Weights of a small image classifier.
Model: 5.49M parameters, arch vgg, widths [80, 160, 320].
Training: adamw at rate 0.0023, 17800 steps, batches of 384, held-out accuracy 100%.
Rows from block 9 of a small image classifier, named by matrix and row number. Each number is 50 + 15 x the weight over its row's rms, rounded and kept within 0 to 99. All counts start at 0.
After each channel's rows are labels from the 100 images, of 14848, where the channel reaches its highest value: "strongest on" is what is common among them; "colour at peak" is the nearest of a few named colours to the mean colour under the peak. Only what is clearly more common there than usual is listed. The data: drawn small creatures on textured ground.
# conv: 3x3 conv (model.blocks.9.conv.weight, 160x160x3x3, each kernel summed), inputs 0-159

conv.40:51 31 26 39 42 47 54 54 37 46 36 54 55 62 72 51 54 31 41 35 27 47 35 38 32 30 25 49 52 70 38 38 20 40 52 60 35 42 45 29 54 76 35 56 48 42 41 48 60 41 66 25 30 48 58 34 59 49 26 51 49 40 38 54 59 36 38 48 45 40 38 56 38 46 93 32 68 53 41 39 61 26 17 48 61 37 14 18 51 61 27 24 44 56 60 44 56 23 53 28 66 17 37 28 55 56 59 45 65 49 23 33 72 47 56 68 25 37 41 71 48 21 81 63 41 46 23 40 77 47 65 47 65 51 62 54 40 65 62 44 41 64 43 62 51 43 57 31 31 46 44 27 50 76 56 47 67 39 36 41
strongest on: snake
colour at peak: brown

conv.90:48 29 46 63 31 44 38 45 37 38 49 30 49 41 24 32 42 52 30 65 42 41 55 38 31 58 30 29 50 86 48 60 42 65 24 30 21 40 49 22 60 64 53 52 52 49 44 43 37 30 76 52 57 40 58 25 67 61 49 27 49 63 35 66 44 40 40 39 47 41 54 51 49 43 28 47 59 71 55 50 62 52 52 33 41 58 67 48 57 31 58 42 41 61 46 68 60 31 41 48 59 22 59 50 70 55 65 19 71 33 42 30 39 48 45 06 51 33 62 47 26 31 59 36 31 25 44 32 71 53 57 44 68 44 72 55 22 54 67 33 29 18 31 58 35 32 35 40 29 53 34 37 24 38 37 31 64 74 70 61
strongest on: turtle; scaly; yellow
colour at peak: grey

conv.146:56 42 38 63 37 47 83 42 36 70 60 62 21 52 45 50 48 54 39 69 40 50 51 55 19 24 39 31 41 76 25 38 34 17 59 36 29 49 62 44 46 51 36 59 68 43 30 37 37 37 81 30 24 50 36 42 44 24 48 57 46 51 64 68 69 43 21 60 38 35 41 45 69 42 35 51 33 61 49 50 62 44 45 63 45 50 54 47 45 48 38 42 44 56 57 25 19 54 32 54 53 34 51 58 62 40 60 41 32 43 50 25 85 52 45 40 37 39 49 37 51 32 35 72 41 43 49 25 57 52 73 18 10 37 32 56 32 33 54 37 43 20 35 48 59 51 41 40 46 18 37 52 26 67 65 42 68 35 27 75
strongest on: spider
colour at peak: brown

conv.15:26 55 25 24 38 48 45 45 41 30 45 53 17 50 73 40 66 31 52 56 22 54 64 42 60 41 41 70 61 52 07 52 50 44 29 17 45 61 51 47 49 52 45 44 51 19 66 47 33 54 32 40 62 70 52 62 34 44 42 31 69 55 44 63 69 49 64 28 43 15 32 38 31 59 62 30 25 31 59 44 47 36 53 57 56 64 46 62 27 21 45 55 66 32 51 27 37 53 34 56 46 61 23 40 57 52 52 29 51 65 47 47 37 44 41 26 33 40 59 45 58 59 42 56 54 67 33 47 43 32 50 28 21 22 39 39 63 27 33 45 18 30 53 63 20 57 35 49 65 50 34 36 63 61 25 67 66 64 42 56
strongest on: butterfly; snail
colour at peak: green

conv.29:53 63 61 23 40 39 39 62 64 51 44 54 55 47 27 48 29 53 39 59 71 14 14 62 40 53 50 41 13 39 58 25 51 71 62 38 67 44 43 54 54 52 67 43 41 60 37 58 53 26 30 76 32 65 38 45 31 54 43 64 31 31 41 23 31 36 45 45 32 62 57 54 30 08 12 68 54 58 41 43 14 34 53 34 58 70 62 15 42 22 42 63 50 69 56 46 65 56 62 55 52 64 48 55 70 51 41 48 45 33 46 39 25 52 26 47 61 49 64 67 28 53 61 38 62 53 41 44 42 43 42 70 72 62 63 57 53 49 30 83 57 59 60 40 48 43 52 63 51 53 89 46 41 49 53 44 24 50 63 63
strongest on: butterfly; snail
colour at peak: green

conv.105:43 54 19 44 33 40 33 48 37 35 52 52 26 51 32 43 32 42 31 68 44 29 37 57 27 24 31 35 36 41 31 32 44 31 42 45 31 59 45 26 57 61 34 32 50 48 40 45 35 35 64 25 45 60 49 36 60 37 57 49 41 46 45 36 22 38 36 31 43 29 33 29 53 37 27 26 20 56 42 41 31 44 52 42 50 45 60 50 45 44 49 46 35 64 28 30 15 31 49 56 45 27 35 58 61 64 50 39 53 31 56 29 28 22 37 25 33 49 48 37 33 44 29 28 48 46 35 54 16 28 39 37 05 39 32 45 43 23 65 46 33 30 43 42 31 38 45 41 54 31 32 53 42 46 28 39 28 44 37 44
strongest on: caterpillar
colour at peak: black

conv.64:45 54 37 57 41 52 30 52 52 45 65 57 64 25 50 44 19 70 33 47 20 53 45 39 44 33 34 43 43 56 53 50 52 50 12 45 26 47 42 44 30 68 40 40 47 26 57 56 16 62 53 55 54 61 47 39 62 19 60 14 46 72 23 39 39 42 54 43 50 44 53 27 49 37 69 39 34 36 44 41 38 44 42 33 52 55 57 57 32 36 35 35 53 42 29 59 28 32 24 46 67 52 46 42 62 46 61 22 50 43 00 36 32 37 53 48 39 28 60 50 38 44 55 51 47 49 46 63 57 53 54 52 19 67 63 53 39 34 63 46 53 61 68 31 18 39 32 63 63 19 56 24 59 47 39 32 30 40 21 69
strongest on: crab; spider
colour at peak: brown

conv.66:57 44 54 53 51 61 49 31 55 38 57 45 39 58 60 41 44 60 28 33 10 36 15 44 44 79 52 36 55 44 59 50 28 53 72 42 49 59 49 36 23 27 66 73 37 65 47 40 65 25 45 62 32 56 45 38 58 43 32 21 58 47 32 49 45 68 26 50 59 69 64 28 38 11 65 44 53 64 56 54 35 27 35 61 36 52 45 07 26 61 62 65 27 79 41 58 83 47 50 36 50 57 72 40 60 52 35 52 54 44 37 35 48 29 27 54 39 56 59 36 40 37 54 27 65 25 44 60 22 64 52 53 63 59 54 58 43 59 25 33 51 33 23 80 48 31 63 56 48 45 40 56 29 34 46 36 35 68 58 38
strongest on: large; caterpillar; white; creature: turtle
colour at peak: grey

conv.61:46 85 42 12 42 54 43 43 38 44 60 48 48 51 46 38 66 43 62 41 14 50 25 53 51 54 48 57 50 29 43 68 46 60 52 62 16 66 63 31 43 76 48 41 59 68 59 26 41 30 46 41 46 46 60 34 52 59 00 48 75 24 61 60 62 58 41 32 38 36 45 39 44 34 40 45 46 62 53 32 22 37 54 43 37 68 50 36 30 41 74 38 22 55 42 45 63 61 49 26 36 71 43 47 56 65 63 60 74 17 43 44 45 27 50 19 49 54 37 53 47 44 23 34 44 37 42 63 23 41 41 47 62 45 37 37 40 52 51 29 47 43 28 53 24 14 47 43 52 66 28 42 30 37 43 27 49 57 73 45
strongest on: spider
colour at peak: grey

conv.136:50 61 30 15 35 57 74 62 59 47 63 58 64 54 63 22 66 57 44 37 21 58 35 31 27 71 46 59 48 44 44 76 42 55 54 58 28 50 75 34 28 49 41 42 67 57 54 43 59 55 20 48 34 43 44 52 53 39 00 33 81 49 36 59 64 60 41 33 44 52 38 78 38 22 63 59 78 51 55 34 27 29 37 49 38 80 47 35 36 88 47 44 30 44 46 38 47 50 49 38 57 56 62 34 53 64 76 65 62 65 49 57 58 28 29 23 30 42 31 75 43 36 63 64 57 53 30 67 51 38 63 54 68 58 59 57 59 42 39 39 72 39 50 47 25 31 42 50 58 56 53 40 69 45 44 59 35 50 57 49
strongest on: large; turtle; caterpillar; coat: scaly
colour at peak: grey

conv.32:53 53 20 37 47 50 65 55 39 17 32 37 56 60 62 40 28 29 54 39 31 26 32 35 73 32 40 52 65 46 42 33 46 30 36 51 84 64 39 75 46 56 25 43 41 47 56 31 37 27 56 28 47 64 74 61 42 57 21 70 41 46 48 53 54 43 51 64 50 44 26 48 80 32 67 41 31 43 66 23 53 32 32 50 71 52 43 24 31 52 74 60 16 47 41 71 23 37 51 47 67 66 37 30 52 49 33 34 57 46 30 42 41 33 37 58 43 36 50 38 64 77 52 53 53 47 24 28 35 48 46 38 29 22 40 45 51 49 25 46 28 51 34 61 72 32 32 46 48 49 36 28 54 57 29 48 52 70 42 66
strongest on: snake
colour at peak: brown

conv.118:47 67 41 27 50 45 73 70 47 42 41 76 61 28 25 48 52 52 78 55 55 54 57 39 45 28 74 49 85 76 54 49 44 69 38 50 20 25 42 40 60 31 34 70 57 30 45 51 50 53 18 53 45 42 18 62 38 71 43 61 55 53 55 47 41 77 64 62 68 61 40 62 51 45 99 42 47 64 64 56 64 54 46 46 35 99 33 50 43 74 43 51 33 35 63 25 53 58 74 56 61 71 29 42 51 37 63 29 31 53 45 40 51 70 44 42 53 37 48 68 54 32 57 58 68 43 62 44 77 67 54 42 47 47 54 67 53 56 16 70 65 70 55 55 23 33 55 57 66 44 68 51 48 39 43 47 64 46 38 46
strongest on: caterpillar; yellow
colour at peak: brown

conv.130:31 52 42 46 46 60 47 39 45 33 57 56 21 74 82 32 46 53 53 38 23 34 41 31 49 46 67 37 60 53 40 60 12 44 49 37 59 65 46 43 28 31 48 71 41 52 54 46 37 44 53 48 57 51 47 43 56 38 23 33 65 55 47 60 62 67 19 61 71 71 65 31 39 39 84 13 65 37 56 51 67 35 40 74 36 52 19 20 45 58 42 49 46 37 24 54 55 62 33 47 54 95 61 39 63 47 56 38 57 26 43 52 54 34 40 57 40 37 21 51 53 49 46 42 57 41 55 48 44 62 48 46 46 58 45 61 59 52 42 16 44 29 19 91 44 36 42 43 64 38 32 58 26 40 19 27 54 48 36 52
strongest on: large; caterpillar; turtle; colour: white
colour at peak: grey

conv.35:30 57 40 21 35 51 68 30 47 56 54 57 28 52 83 26 53 42 42 65 24 22 42 38 49 66 40 45 20 18 38 63 57 49 40 28 09 82 51 42 38 62 52 41 41 53 55 37 36 40 44 51 58 54 55 43 73 53 30 18 64 39 44 55 65 51 37 57 51 44 59 23 35 27 60 45 68 45 33 35 15 38 56 70 45 35 37 35 21 46 55 45 59 46 31 58 61 52 44 59 39 72 68 53 62 76 65 38 64 32 49 61 47 25 30 38 27 41 58 56 47 48 47 55 52 58 46 53 13 40 41 58 52 60 34 38 35 33 64 27 61 11 47 74 35 32 59 66 73 52 51 50 32 40 37 38 44 57 61 51
strongest on: caterpillar
colour at peak: brown

conv.122:50 32 39 41 37 40 60 62 30 34 57 66 33 54 63 57 47 40 56 45 09 36 42 40 44 66 33 40 89 52 35 44 48 38 61 19 20 63 43 64 38 28 49 55 36 41 58 22 39 65 20 66 67 53 43 35 25 45 48 17 54 44 15 50 63 63 88 37 43 35 40 34 55 33 40 31 36 38 59 50 53 25 57 56 25 44 43 70 58 53 50 73 34 46 50 42 51 59 49 62 65 80 47 35 81 35 17 54 48 53 62 55 71 47 43 20 39 52 45 39 65 57 13 25 37 42 55 54 52 50 58 41 48 27 45 38 54 47 34 59 29 35 43 67 54 24 37 64 67 44 40 48 29 50 49 47 60 64 60 61
strongest on: turtle; caterpillar; pink
colour at peak: black

conv.25:48 55 56 26 53 52 53 40 47 52 63 42 68 27 60 43 39 59 58 42 21 27 37 48 51 36 25 44 50 21 63 50 41 31 53 41 30 33 60 27 49 52 34 21 54 63 49 36 24 50 71 61 42 28 52 37 72 50 14 56 52 26 55 54 58 40 54 41 42 26 69 29 64 45 73 20 29 33 33 35 35 50 52 32 53 52 44 48 34 48 59 28 28 56 32 47 50 46 47 37 31 69 62 47 40 55 54 59 53 36 45 55 42 38 34 47 47 47 13 47 33 32 37 63 27 27 37 29 19 25 35 48 52 56 45 14 30 30 52 51 52 49 41 44 29 21 40 50 57 43 40 36 28 12 40 37 34 24 49 72
strongest on: caterpillar; starfish; orange
colour at peak: brown

conv.107:43 51 48 35 56 50 60 46 36 49 27 28 49 76 22 69 68 43 39 45 47 41 37 46 61 76 57 39 44 56 25 27 46 46 46 44 73 78 44 38 49 50 47 63 49 56 49 41 55 13 43 34 40 77 18 49 42 47 20 74 62 39 65 76 65 45 40 31 53 40 40 70 44 31 25 52 37 66 43 52 39 40 36 53 42 46 37 32 36 56 40 53 17 60 82 35 49 54 48 29 66 64 68 47 68 54 34 51 48 36 45 28 99 41 42 28 61 48 50 21 65 49 43 65 60 47 42 36 49 64 79 33 52 41 35 47 74 56 45 59 52 65 22 47 59 13 51 35 46 50 30 51 44 84 41 41 42 64 58 42
strongest on: spider
colour at peak: brown

conv.81:51 51 42 70 31 53 48 49 41 55 53 54 36 44 37 30 61 60 36 78 65 52 51 47 37 43 53 25 48 59 34 30 57 50 28 45 40 24 34 22 76 43 48 70 59 62 41 47 46 58 85 51 48 51 41 60 71 41 61 75 43 40 80 64 15 43 14 34 55 45 34 50 87 35 39 48 39 63 32 31 77 63 85 25 58 72 91 64 42 44 68 58 59 41 62 49 54 51 60 45 63 42 57 63 70 35 55 24 28 53 58 27 47 45 51 22 50 37 29 50 36 39 35 45 58 51 32 31 43 63 49 33 39 43 49 67 63 38 74 67 41 37 58 41 12 45 60 29 49 47 37 37 52 50 47 45 42 57 70 65
strongest on: caterpillar
colour at peak: black

conv.129:54 71 03 34 42 40 66 63 28 21 21 37 57 61 40 50 37 24 66 54 43 56 38 39 60 28 35 38 66 44 38 34 33 28 51 71 34 68 32 68 48 71 28 41 42 42 41 29 46 48 38 36 37 39 51 68 20 61 16 57 40 46 46 53 48 35 70 47 37 25 37 57 56 63 60 16 66 61 71 39 36 29 26 44 44 67 40 45 47 72 58 38 23 58 54 40 43 51 71 39 64 56 36 27 50 72 41 57 66 36 48 55 59 41 60 47 53 41 38 61 62 64 51 43 33 43 66 60 67 49 48 36 57 26 39 43 21 48 34 49 29 69 49 46 75 26 31 40 32 49 30 35 37 58 28 31 54 47 44 30
strongest on: dragonfly
colour at peak: brown

conv.17:49 51 61 26 50 38 43 51 40 51 46 61 53 35 66 49 24 45 35 56 32 44 42 30 42 49 44 32 49 76 58 29 47 68 33 57 17 39 65 05 61 60 42 65 47 30 39 60 38 60 37 48 37 36 29 31 29 55 41 40 14 55 46 37 43 55 49 56 59 64 50 55 00 43 71 52 63 69 37 50 52 60 46 47 60 66 41 41 32 73 18 28 33 42 54 38 58 42 57 44 42 36 39 49 54 43 59 38 53 45 30 45 47 47 43 62 49 48 71 71 34 09 85 34 75 49 52 68 77 55 51 52 67 63 56 56 21 62 45 54 61 69 53 34 43 22 43 46 48 37 61 45 24 36 71 41 39 29 50 56
strongest on: spider; snake; white
colour at peak: brown

conv.104:17 68 36 40 35 33 53 42 63 38 38 61 24 15 46 20 60 59 30 68 52 47 59 54 42 32 62 34 71 60 35 68 50 52 22 41 46 31 38 63 44 51 48 50 63 35 70 31 31 66 33 47 58 22 42 62 46 30 38 36 61 42 61 71 58 41 44 60 42 50 44 45 27 59 23 28 14 54 21 35 44 51 47 40 46 67 27 53 46 16 38 44 74 38 53 46 28 25 36 66 60 65 45 48 60 48 53 42 49 49 50 58 13 44 39 52 40 32 49 52 56 59 34 41 56 38 51 47 36 40 45 24 21 37 46 57 52 25 47 30 49 36 58 34 41 84 26 47 56 63 39 43 37 46 18 30 36 21 38 41
strongest on: snake
colour at peak: brown

conv.92:52 52 26 26 26 20 59 52 44 38 45 29 48 63 57 39 46 42 60 34 26 24 08 44 36 42 53 43 47 40 45 50 32 35 56 68 54 56 33 47 39 55 39 42 52 51 47 25 45 22 57 46 33 37 69 38 46 49 27 50 47 25 27 46 49 49 29 54 40 22 44 50 57 24 57 30 50 42 30 22 29 28 27 29 49 37 38 19 28 61 56 41 34 65 32 49 61 42 46 37 36 52 48 39 46 58 49 45 62 22 41 40 38 30 61 64 31 34 39 32 40 55 47 45 31 40 24 21 33 24 47 51 68 45 47 40 15 33 46 33 34 53 33 68 75 36 25 44 36 58 38 26 27 47 37 23 59 49 55 42
strongest on: yellow; dragonfly
colour at peak: brown

conv.36:46 53 21 17 13 29 35 53 47 42 51 57 56 50 50 33 55 57 79 35 38 54 36 39 23 59 63 40 46 46 47 60 36 57 37 46 19 45 53 38 14 65 39 47 44 58 51 41 43 42 45 39 36 38 66 40 75 60 23 46 58 46 44 36 31 54 28 39 64 48 42 52 38 23 38 39 76 45 27 37 57 23 35 43 30 61 44 39 43 37 51 38 43 35 21 49 69 53 33 33 38 68 55 36 58 64 57 39 60 38 48 52 54 08 35 03 32 33 41 66 31 48 33 29 49 59 52 60 29 34 31 51 68 53 48 47 42 56 53 18 57 17 53 61 29 22 49 47 47 53 44 43 40 18 40 29 47 64 55 51
strongest on: large; turtle; grey; creature: caterpillar
colour at peak: grey

conv.110:60 57 11 41 26 30 28 62 36 44 56 63 36 39 38 53 41 33 77 60 77 62 39 75 39 40 71 53 74 53 37 28 55 40 53 31 54 38 54 59 55 43 57 70 50 57 40 81 42 57 31 36 48 51 31 74 43 73 83 68 36 51 59 51 26 51 39 32 76 50 33 46 19 42 14 31 47 57 53 58 84 28 44 48 48 65 42 70 43 10 31 18 45 50 54 38 39 69 52 57 37 53 44 45 59 43 41 41 32 44 62 45 41 46 63 29 39 50 59 55 29 51 28 28 54 62 54 51 23 64 47 47 19 21 31 69 49 37 43 45 36 46 29 53 30 60 39 68 52 34 59 54 51 37 48 51 49 68 39 45
strongest on: butterfly
colour at peak: green

conv.73:38 59 20 02 45 64 36 44 48 44 44 44 42 54 60 24 65 38 27 45 43 28 33 35 72 52 53 34 32 46 38 67 31 53 53 40 46 47 47 51 48 58 60 47 58 84 56 34 49 17 36 51 49 49 61 69 58 44 00 19 81 36 34 70 54 50 41 32 57 58 44 48 37 37 25 43 72 54 52 35 38 44 38 51 41 49 48 13 53 41 58 50 21 59 57 69 62 41 29 35 49 48 56 48 50 53 65 39 59 19 32 31 41 25 30 33 48 51 55 54 34 67 33 38 48 31 41 51 43 63 42 46 58 60 58 59 52 43 39 16 46 53 24 78 35 33 47 39 37 59 34 44 37 32 38 31 43 63 73 41
strongest on: large; caterpillar; turtle; colour: white
colour at peak: pink

conv.84:49 49 54 44 59 56 41 59 56 34 46 69 55 47 88 27 44 31 32 40 39 43 31 42 45 42 46 37 45 69 44 51 53 42 32 65 59 21 69 01 52 91 37 43 53 43 49 61 51 68 53 35 39 38 53 17 41 32 37 41 42 52 48 38 46 47 32 43 60 56 36 55 52 44 99 59 67 50 57 44 48 51 38 53 74 34 22 33 52 74 52 36 36 45 34 52 47 34 34 52 41 45 27 38 49 52 65 41 49 35 35 52 54 41 37 74 36 42 48 67 28 07 99 50 73 45 27 77 82 41 47 40 39 36 68 44 50 47 62 27 46 65 49 59 30 34 51 40 46 43 45 43 49 45 53 43 56 47 35 64
strongest on: spider
colour at peak: brown

conv.153:64 65 38 32 38 42 56 31 46 47 61 58 48 57 95 42 53 50 40 44 20 21 05 48 34 67 44 52 35 49 41 58 48 50 39 45 53 51 68 27 31 81 35 52 60 51 51 40 47 47 53 36 39 69 96 18 49 38 21 53 47 31 49 49 47 48 27 36 54 46 42 43 51 17 76 70 49 44 45 27 40 36 45 54 89 43 54 12 24 41 56 42 39 33 25 72 45 32 42 42 43 48 58 39 58 60 77 30 64 37 38 54 40 24 34 54 40 40 42 60 49 39 61 46 61 59 36 67 37 38 47 52 45 44 50 45 41 43 57 42 48 27 49 69 43 30 61 54 46 50 50 32 59 63 60 51 42 78 67 83
strongest on: spider; white
colour at peak: brown

conv.6:47 65 34 25 39 58 79 53 53 57 77 65 48 44 61 28 51 45 50 43 19 33 38 42 28 58 53 54 43 56 45 71 37 34 70 63 47 41 79 26 45 34 46 50 63 60 30 43 53 53 45 59 23 44 45 35 63 39 12 36 78 42 42 58 55 66 28 38 37 64 41 57 65 27 94 55 53 37 47 42 50 47 57 42 32 82 28 42 29 66 64 71 24 53 27 49 46 67 52 23 56 52 60 52 33 63 77 54 37 51 65 33 66 38 33 32 30 47 25 67 19 36 47 58 37 21 49 58 42 57 52 67 53 56 57 63 53 50 37 38 77 43 48 76 38 19 39 57 50 42 46 50 43 32 56 58 68 43 53 70
strongest on: large; turtle; caterpillar; colour: yellow
colour at peak: grey

conv.58:31 66 53 55 50 54 36 57 46 26 54 44 21 28 46 41 26 28 55 45 20 38 50 61 14 22 44 47 44 49 16 38 63 45 35 53 44 46 48 15 24 52 41 49 47 48 42 68 29 52 34 45 22 57 50 30 57 52 74 32 45 61 37 39 45 48 40 43 63 39 58 37 26 54 49 32 42 35 52 52 52 40 26 36 49 38 33 61 30 56 48 39 43 62 14 28 44 42 17 36 29 43 37 43 52 34 53 18 49 42 05 26 21 33 53 60 41 54 54 36 43 45 54 37 61 44 41 62 28 50 39 33 17 47 45 53 24 32 48 41 43 66 51 42 41 44 24 54 65 25 37 34 38 38 30 41 35 36 37 46
strongest on: snake; starfish
colour at peak: black

conv.75:30 80 56 47 47 49 76 40 44 85 56 27 65 24 47 53 57 26 38 44 23 59 45 69 51 64 34 53 44 53 40 52 74 39 54 39 38 53 73 75 44 41 51 48 75 51 50 44 42 57 49 45 40 37 37 65 59 37 36 51 61 30 71 82 75 41 57 53 16 37 49 51 87 50 54 63 21 49 50 45 43 48 49 39 36 66 60 68 45 25 79 61 43 25 58 40 26 54 53 25 51 50 71 45 47 31 70 54 24 44 47 32 36 50 53 33 56 51 51 16 67 62 36 55 04 48 53 44 34 45 84 48 30 54 28 46 38 40 35 42 68 41 47 33 55 45 37 48 55 53 42 44 46 63 73 45 39 14 56 50
strongest on: butterfly
colour at peak: brown